From a checkpoint of a small segmentation model.
Model: 1.46M parameters, arch unet, widths [64, 64, 128].
Data: 195000 training examples, 7.5 epochs.
Rows from block 6 of a small segmentation model, named by matrix and row number. Rows with one number belong to one channel. Each number is 500 + 40 x the weight over its row's rms, rounded and kept within 0 to 999. All counts start at 0. Numbers have three digits each. After the name is the row's rms in percent of the matrix's.
After each channel's rows are labels from the 100 images, of 14976, where the channel reaches its highest value: "lies over" is the class under the peak. Only what is clearly more common there than usual is listed. The data: made-up ball-and-stick molecule models. In brackets: how many of the 100.
# convs0: first 3x3 conv (model.decb.0.0.convs.0.weight, 64x128x3x3, each kernel summed), inputs 0-127
# convs1: second 3x3 conv (model.decb.0.0.convs.1.weight, 64x64x3x3, transposed, each kernel summed), outputs 0-63

convs0.47 089:525523529496536471539536466520493469533486508514483510519529508459504483488504512555452474502473492472494489506494544480544502498478503473513505507514479491504471496496497528538552590514499496520497445468507457414588557565433478526540505492479465525506507504476464505509447558456467542519429506540433500525485455465524550408516570511449414473511361480450374541494567502468594505605534
convs1.47 079:444486475485475528433508493565441530506468522533505547505541474505458481491541508483474456485586469422483519511443540482506451520486423501474508483593391542487530545488541508519501457562424512
lies over: grey ball (55)

convs0.3 089:513496486470513496512487501505492503518500493502501509493499506492505492477483488487468497498498489504502479496500505501510499495501522512482518502468529499493494496510508497511501479502498498486531443425476439450459483558483456518443530532565519436440541478428513472505487520490443529533544570439461544567579305427449467433479603444512466532490501486476321487498575467549499542532470
convs1.3 095:495410506411560527552454483577530478486556538530541582511470513467488532499552514519530502503518526442479492560461509526560462513539550489535481514452445470472456540496508457498445573553511455
lies over: white ball (83)

convs0.12 110:496482489491504493507517484492497510504501523492513512511484536483513515490497493522457503493504488475491510494512510499516513485512500494510478505509495508505501500517518483528499543511500514433534387544557446393452495437492540350532408491492494489543487530549484541424506467485531491549416488506518503498509366449633553535479499513463543482497513475499484525586523547575609557533585
convs1.12 097:482476531510461506484453514530443541414508480489503566463477552457459382535500598525503485499478535503529485478516485439502451481442536491567509475517418435479457587500511514504522501517459517
lies over: grey ball (88)

convs0.9 078:519499507536479503501499482470475509491496481493482486500477497474488532506516488492452489517487512487493508461503481481537494504516514526499485511497469484474516492477502476534502482481501517490526406491438509449592577500535568407505613478582583455504475420515529484534538563457493462524511433470544582497560576437441490440540453479475471467484422504576488507517542513612586578573449
convs1.9 089:531515520481514535546571459511539509493541524526576618498491537509537420495516471509529506519530521528498481483512440495483501385613523502530561502457472475490509567541553519516450490516493484
lies over: grey ball (51); red ball (32)

convs0.56 095:495500493468464517535515532476542516490499497501509507507497517502490506504495501486510491521493497489498499467533465495518510501505498500503505496504477510499493494487483471513519475495489505495477454457469499471502503419413505433554519424568554421428453428442433524408391523486495433466440557432507519428435527488528417455527458561472531483594471469448372458526453385545491536526485
convs1.56 120:525534484527420443490495623427505500490504468471497471452517534511522496501502431562500498539560564574589486510524464576488463465481538501527490502462499475503489572438474503507490447554497507
lies over: stick (60)

convs0.2 091:464494497452484508486495487510500473503496503492493489504474520504489489496478521501453494497502496502494469509475471484497483484483491502507496503476524528476499512480499497517493519510502494489526428456499461446457493538425456430482550502531521436456427533446370493555494580546463507461536475497571503601506342421564466426578508463464449559457512488522438434514541499605561570530521
convs1.2 068:561454486473550509499481470571526498493489519531515514525472529445476515521501417466533455522627508450485538455500481553404445509463539497501501506532429514501493451489532575485491505544419475
lies over: white ball (73)

convs0.34 098:504498500493467534513494516522518496479503522484497514517499522528479492509501476464487489533494451485498560503496444484431473505519503501509461503514478485502488505473492469536488453533490498454511478507394477505345489420482515414466502433567515527435524497488491538332467532541468486470472533443481512482563572447635544492475465502501478494554459532530454454538441544546550527517531
convs1.34 083:519568506525524516442536529466485477473445470386463457484551554511506464535564556517494522510537575487602547470510463532518547413489532517546517517496452481511509535492535473497564512515556504
lies over: stick (34)

convs0.36 104:485489535487454511528510537541498502527489500494488511497495471514481494498494488462496500500502513544499498503535458487529491506508500494521510505512513505500495502485493507520493521509499502552524517381603573417480446466550474588510517513585564500500478555496574421527495537484478494491545480524511670439458540564489478491475428404484505523483405526461465504495411540581424441513513
convs1.36 125:504487562433617482497504578487560514488505524525441513489519571415467594499506493465529539500539484601452530458537530532518542441532516504467499500465462511500501490489434504482497520527466484
lies over: white ball (49)

convs0.19 111:486477519492499501514538482519503495514512493497486484491500503521475499491502483468498501526519510501501489462489494490505495514496501497484485504497480497503500505479495515495488472542486497472523464478417454390498473475498510379536514468509422452435500533465429440453451507494477449501497492520386564488478484470655475459522530422453481482419461556467422457493375605525473524397491
convs1.19 078:502496496517542461439522518533516519591496441484449525517533537489557518557520495545543516519546496452534560555524540530467489406332462496485485493510517478539486549480495494490476528513518504
lies over: stick (33)

convs0.30 079:487489493529513491481510474490547513475491501486491499537478513504495494527526542500533488481509509452500543485492482490493497495492477502482488502501458508491500499457488556525504485533496494491539442515456499456492599472516457541470546453523505538496533496492436484470529447503487538441458622478505484546587587484316469463620528490545417508517501501576474533555515485466548571622471
convs1.30 087:524582481457553495488566492538521499436521501568535494514518486526548473499526547435474446510467590468460475553446517498575436457518471502579475505456505507421471498475494483564540446505512467
lies over: grey ball (68)

convs0.57 103:474455525445460517519499497500495518508500509482546519503493506533492509520522503508467508515504487513471570554493475508445474442527507501476531496488513532566504499465485514542505416506467502527474477491441536519565495532502450516342430490495520499533452425530612445461428487486458527578446512458486525546470478512529547487462363487524603514417459509491514538455493525426548536498498
convs1.57 103:396488558510385501511426488493565496544577546483505522507472516496449493496488495456471478499544421520469467483489524548513478532510498486490479532580520477491465579520508494400518514537485453
lies over: purple ball (41); red ball (26)

convs0.25 113:519512514525497535478484505476481496509502506509497512490504503485528506488499487486521502513511502515502500484515531496508518508515510504483493505518491506501501500518492487484509515488514503530546477551521502410348537537512495451475517510561501537485502620469468601576454613499505439527557499464521492514495504439440490445525537472445484479539499512517470441525457469691480581599582
convs1.25 105:490473484536505459504447382528464511482539515450515506505537478583514494475520493527495507500573509486461512479440472506524552455509544542540515511640466583491536504508551476527512521536568472
lies over: grey ball (84)